A small encoder-decoder audio transcriber, trained from scratch.
Model: 19.3M parameters, waveform 16khz input, encoder arch transformer, encoder norm layernorm, encoder activation star_relu, encoder moe soft, encoder num experts 16, encoder layers 12, encoder width 128, decoder width 384, decoder activation gelu.
Data: trained on babble in 24 made-up languages, each with its own sounds, syllables and stress or tones, from a formant synthesiser, 39062 training examples, 6.8 epochs.
Rows from block 8 of the audio encoder of a small encoder-decoder audio transcriber, named by matrix and row number. Rows with one number within an expert belong to one neuron, the router's apart. Each number is 200 + 30 x the weight over its row's rms, rounded and kept within 0 to 999. All counts start at 0.
Before each expert's rows are labels from the 100 clips, of 14976, where the router gives the expert most weight on average: "lies over" is the class under the peak; "loudest band" is the band of the loudest frequency at the time of the peak. Only what is clearly more common there than usual is listed. The data: babble in 24 made-up languages, each with its own sounds, syllables and stress or tones, from a formant synthesiser. In brackets: how many of the 100.
# router: slot weights (encoder.blocks.8.mlp.router.weight, 32x128, trained with AdamW), inputs 0-42
# up: expert up (encoder.blocks.8.mlp.up, 16x128x128), inputs 0-42
# down: expert down (encoder.blocks.8.mlp.down, 16x128x128, transposed), outputs 0-42

# expert 12
lies over: /k/ (40)
loudest band: 2000 to 4000 Hz (35)
router.24,234,226,204,197,207,220,233,230,215,186,190,149,178,199,151,202,236,216,214,171,229,177,203,177,148,216,244,205,211,211,188,165,190,181,213,168,272,224,194,150,161,226,261
router.25,162,178,229,182,238,182,218,177,206,180,143,202,229,232,244,165,142,187,182,200,268,209,208,195,163,225,167,208,217,240,219,199,158,207,266,183,209,208,182,190,142,225,219
up.0,112,183,205,191,202,193,200,233,212,200,181,225,213,212,234,202,89,215,237,198,202,163,193,203,202,197,200,183,221,200,215,200,215,158,199,168,204,188,135,195,200,161,186
down.0,188,210,216,220,182,203,200,148,200,209,206,200,157,180,242,191,200,182,203,193,194,198,204,199,197,199,192,260,199,208,188,232,199,199,183,202,362,210,213,186,324,203,214
up.1,198,269,247,203,200,197,199,205,193,198,207,168,267,168,200,195,202,181,201,169,200,189,228,194,200,240,200,198,203,269,237,200,187,203,263,189,195,259,210,200,193,228,195
down.1,161,202,193,193,199,201,207,178,243,231,209,195,160,179,168,200,200,197,137,201,203,201,167,203,197,294,199,196,192,156,149,286,144,208,264,202,194,114,234,245,186,177,203
up.2,197,134,209,177,200,201,204,210,208,190,175,231,195,189,274,203,256,180,190,201,254,199,201,156,203,246,199,193,197,200,145,236,182,195,209,182,221,179,175,179,200,265,197
down.2,203,198,227,122,200,189,197,131,191,204,197,194,177,197,198,209,229,194,274,248,129,257,200,194,192,212,166,202,200,199,193,197,196,197,200,206,194,200,181,198,240,194,203
up.3,116,199,241,198,199,207,200,209,232,198,165,206,221,170,201,198,211,194,200,215,251,192,201,213,201,203,221,228,211,269,214,197,200,183,131,186,200,205,175,204,205,187,260
down.3,214,237,114,193,197,124,263,185,293,280,248,196,201,174,188,238,176,200,190,164,198,198,166,224,192,202,174,212,194,131,205,191,198,200,273,200,202,178,179,201,210,211,186
up.4,199,203,238,200,181,201,197,208,231,196,197,179,200,224,239,197,206,190,253,221,212,199,213,153,156,203,200,192,197,270,195,138,168,260,191,201,169,193,211,141,156,190,125
down.4,184,195,214,136,203,218,198,186,178,196,204,201,202,125,206,199,228,241,229,186,229,200,180,213,233,198,204,245,188,202,199,195,200,200,195,188,202,187,113,211,200,206,187
up.5,215,227,183,193,220,170,184,149,208,198,212,212,211,197,104,227,178,200,200,188,200,196,187,233,132,199,185,224,271,255,185,195,212,200,211,196,268,211,214,196,202,201,236
down.5,206,192,218,199,148,213,219,190,218,184,197,177,200,206,203,213,207,170,325,207,163,200,197,200,200,194,207,199,203,242,175,166,195,190,161,202,115,189,174,199,208,205,293
up.6,266,201,236,200,271,189,199,204,201,167,180,159,200,207,200,199,130,195,186,200,199,194,219,251,190,268,201,200,192,200,198,259,204,192,179,182,244,200,229,211,171,254,196
down.6,198,176,175,200,155,270,223,200,213,196,177,262,211,217,235,199,205,220,200,198,246,176,187,182,211,199,204,200,201,242,199,196,201,269,210,176,201,207,82,202,210,178,199

# expert 9
lies over: /x/ (50)
loudest band: 1000 to 2000 Hz (50)
router.18,183,197,219,161,180,188,232,200,202,210,176,210,202,161,233,226,248,186,184,158,233,169,179,162,220,163,179,187,229,157,197,160,196,195,170,176,276,202,192,188,126,235,201
router.19,172,191,234,191,187,236,209,249,234,209,168,234,189,196,227,207,246,155,157,191,180,169,171,211,184,186,201,169,223,222,173,215,215,195,203,165,294,184,234,151,156,186,221
up.0,200,200,200,200,200,200,200,200,359,200,200,200,200,200,200,208,200,200,200,200,200,200,200,200,200,200,200,200,200,200,200,199,200,200,200,200,200,200,200,200,200,200,200
down.0,200,200,200,200,200,200,200,200,206,200,200,200,200,200,200,200,207,200,199,200,200,200,200,200,200,203,200,229,200,200,200,200,200,170,210,200,200,222,205,200,200,202,195
up.1,200,200,200,200,182,200,200,200,200,200,200,200,200,200,200,201,200,200,200,200,200,200,200,208,200,199,200,200,203,200,200,200,200,200,200,200,390,200,200,205,200,200,200
down.1,200,200,283,200,200,200,200,220,235,199,200,180,200,200,201,200,200,200,200,200,200,200,200,200,200,200,200,200,200,219,200,193,200,200,340,200,179,200,198,200,183,200,200
up.2,201,179,198,168,203,203,212,203,147,202,200,202,214,244,220,202,197,210,53,208,209,183,205,200,190,213,192,202,197,237,227,305,132,182,221,214,198,186,187,194,112,214,200
down.2,199,199,206,195,190,213,199,226,148,201,207,146,200,183,168,155,245,235,303,198,196,221,211,190,201,199,201,192,223,201,200,301,207,195,182,197,241,208,161,194,160,218,206
up.3,212,206,197,198,199,200,189,203,201,205,200,200,200,214,214,162,195,109,201,170,212,191,200,221,198,197,200,199,200,200,225,188,200,199,212,200,223,199,193,201,201,190,197
down.3,200,201,191,200,199,235,195,200,248,197,197,201,200,200,161,200,200,303,142,199,200,200,199,205,196,199,200,192,200,201,198,200,206,194,212,200,200,200,308,201,143,200,190
up.5,204,199,201,213,157,197,258,195,180,246,200,235,201,217,200,169,163,201,65,216,200,224,200,200,202,199,201,263,190,202,139,199,209,199,200,194,211,201,200,200,213,249,197
down.5,198,207,201,183,242,253,219,200,192,184,204,196,255,156,200,187,220,195,259,199,199,125,204,195,201,198,180,104,199,223,245,198,198,202,200,208,100,168,204,185,200,204,215
up.8,208,211,201,198,200,201,197,237,200,199,199,239,217,209,228,212,184,170,207,161,202,185,195,234,226,194,197,198,148,184,199,155,130,216,216,171,200,224,200,189,183,171,194
down.8,200,101,270,187,185,217,193,148,200,189,205,164,192,197,176,201,195,197,199,205,204,199,207,202,202,189,211,225,227,205,200,152,252,200,165,200,217,90,202,239,248,172,179
up.10,200,200,176,216,199,200,203,205,207,205,225,200,214,177,356,196,186,186,200,188,194,192,200,199,200,237,200,200,189,201,145,289,205,200,202,199,210,308,200,186,290,223,200
down.10,200,206,200,195,209,193,200,202,196,207,200,205,208,242,200,200,200,200,434,192,200,200,200,200,200,200,201,202,210,184,199,159,200,198,202,198,183,167,238,183,197,196,196

# expert 13
lies over: /aʊ/ (88)
loudest band: 250 to 500 Hz (61)
router.26,244,239,167,237,215,203,188,183,183,204,209,185,208,146,230,203,254,203,209,202,194,187,191,199,181,227,198,144,221,135,195,219,211,214,165,230,203,193,231,225,220,176,186
router.27,189,236,195,180,154,207,216,180,198,195,243,219,229,173,198,202,236,188,213,196,198,163,140,192,214,181,199,176,237,146,195,200,170,157,195,185,217,217,227,195,198,179,206
up.0,179,239,224,211,201,207,200,205,193,194,203,193,204,196,203,198,240,211,221,200,190,229,198,199,223,200,199,257,180,193,189,193,202,198,197,204,207,238,251,188,203,199,246
down.0,301,175,127,198,235,185,202,200,169,200,229,194,204,207,194,193,270,171,190,206,200,162,149,284,219,229,204,186,200,185,174,266,177,236,200,205,197,201,201,200,203,197,198
up.1,222,176,198,202,198,238,256,195,199,151,200,201,259,280,170,206,191,197,182,161,237,200,189,151,231,253,199,217,215,190,202,143,211,139,167,261,198,233,234,201,179,206,199
down.1,175,200,202,267,170,197,206,199,188,215,216,192,186,130,197,163,185,226,172,157,200,201,220,211,200,225,191,204,197,182,212,181,205,184,206,191,174,175,200,148,200,198,187
up.2,195,200,199,200,211,189,210,200,190,196,201,234,199,200,166,216,335,200,171,191,202,213,201,206,197,213,210,236,202,195,231,190,214,191,200,183,199,182,217,247,207,235,199
down.2,200,200,199,202,199,180,184,175,208,215,201,203,222,182,206,199,85,190,200,200,205,172,195,200,199,221,263,155,250,190,202,156,202,190,222,206,176,199,246,224,200,200,173
up.3,167,196,200,195,203,273,174,205,210,227,200,236,189,182,201,197,127,205,144,221,230,183,200,199,200,202,199,200,204,203,180,116,190,293,199,222,250,206,198,270,207,198,199
down.3,191,197,230,196,228,199,200,117,214,200,199,213,201,200,208,197,200,200,222,190,199,204,200,199,200,200,201,198,197,287,207,178,196,223,213,205,205,199,196,208,204,199,205
up.4,198,224,198,205,197,205,191,186,208,169,197,255,180,199,240,163,192,228,272,200,240,201,142,200,196,202,195,188,199,201,160,203,192,182,125,212,224,180,191,188,200,215,275
down.4,109,185,206,158,204,202,200,236,254,204,200,198,200,216,161,196,209,203,197,203,189,189,196,143,196,248,196,197,200,200,204,182,199,200,299,151,229,148,196,204,200,201,64
up.5,200,201,201,203,103,200,229,201,200,200,200,202,200,235,201,203,199,125,261,199,200,200,200,198,205,202,201,200,164,199,172,201,200,202,197,203,200,200,203,202,141,202,200
down.5,201,234,200,199,201,199,199,297,203,170,200,234,204,196,206,200,167,197,193,200,210,200,192,200,200,432,206,197,196,201,200,210,165,197,199,200,207,189,201,209,211,189,199
up.6,200,231,183,112,213,204,210,181,200,199,200,204,197,195,205,195,250,200,192,201,206,198,195,71,136,200,177,160,200,152,200,199,218,195,219,210,196,210,190,229,213,204,187
down.6,195,184,152,210,202,151,194,223,194,215,206,159,194,190,243,200,199,198,111,150,200,206,185,200,178,145,177,181,207,240,195,112,200,200,206,201,182,197,200,206,196,207,212

# expert 0
lies over: /ɛ̃/ (46)
loudest band: 500 to 1000 Hz (52)
router.0,208,177,182,226,222,214,280,266,182,193,245,201,189,132,165,219,218,210,192,257,206,203,165,168,199,169,202,225,221,207,158,168,226,233,197,240,184,213,146,182,218,210,190
router.1,216,174,168,221,204,229,206,217,165,164,214,156,153,179,212,225,249,181,168,271,180,202,214,156,198,186,185,228,155,201,143,143,172,248,215,210,195,236,202,198,229,165,166
up.0,200,198,240,207,199,214,200,310,188,224,215,205,205,184,201,202,180,192,200,297,207,180,228,173,211,198,204,189,199,154,196,198,215,260,200,195,151,260,189,200,196,235,226
down.0,167,199,213,173,200,207,192,130,199,203,203,194,222,208,211,196,199,219,213,58,199,199,190,201,236,201,238,222,200,202,200,229,180,184,289,208,256,215,205,218,209,221,214
up.1,230,233,199,200,169,201,200,205,232,200,268,249,131,190,114,242,211,203,181,199,203,201,197,211,209,179,236,200,164,201,179,177,200,178,174,219,182,149,198,176,201,208,187
down.1,203,252,227,202,235,201,200,204,119,202,204,172,233,211,295,210,199,237,283,192,200,192,299,188,209,190,196,240,198,169,222,200,196,228,192,222,197,159,144,200,169,201,198
up.2,300,203,204,188,215,188,196,199,204,197,206,196,197,199,186,197,205,198,197,203,199,199,200,201,195,199,199,206,242,195,217,204,209,205,205,255,199,198,166,138,178,203,194
down.2,169,239,200,198,215,200,200,195,198,208,195,204,153,201,135,224,198,193,163,200,200,207,202,169,198,199,201,200,208,203,196,189,165,193,199,175,205,208,210,198,180,143,192
up.3,196,197,134,200,204,190,198,206,199,117,201,164,161,200,161,210,202,194,171,202,200,206,176,198,204,200,203,214,197,191,166,211,232,241,199,204,183,195,200,204,195,196,200
down.3,204,147,201,201,206,190,166,194,172,197,195,214,205,226,216,221,189,199,318,192,178,202,217,201,203,236,198,192,206,203,145,201,199,205,200,261,203,122,203,196,166,199,199
up.4,245,206,201,212,171,218,200,193,118,221,180,171,168,166,199,117,185,218,221,126,201,155,191,215,198,150,174,182,195,200,201,204,179,185,194,267,198,201,200,209,204,247,195
down.4,190,181,199,198,200,194,198,184,197,229,200,201,178,177,176,178,197,199,80,200,228,200,181,134,202,201,202,200,168,201,201,200,149,163,191,200,200,325,216,173,203,202,238
up.5,200,206,200,200,236,202,200,200,200,184,200,200,200,200,168,200,201,177,202,197,200,210,190,227,200,196,232,200,204,200,200,200,211,200,173,159,200,200,203,113,170,221,200
down.5,203,257,193,200,193,175,199,194,200,200,184,241,197,222,202,206,202,205,159,200,200,184,202,199,199,195,200,207,264,199,86,170,200,206,203,189,243,199,122,228,190,200,199
up.6,130,197,203,219,200,197,200,200,269,212,200,221,294,121,200,130,137,202,170,201,201,207,201,195,231,212,203,211,198,201,224,190,149,173,194,200,213,172,215,200,200,201,203
down.6,206,203,240,177,294,254,202,214,199,229,206,206,286,181,200,200,190,200,200,173,219,195,269,183,214,203,141,216,193,240,198,110,201,204,114,198,277,237,198,197,188,177,197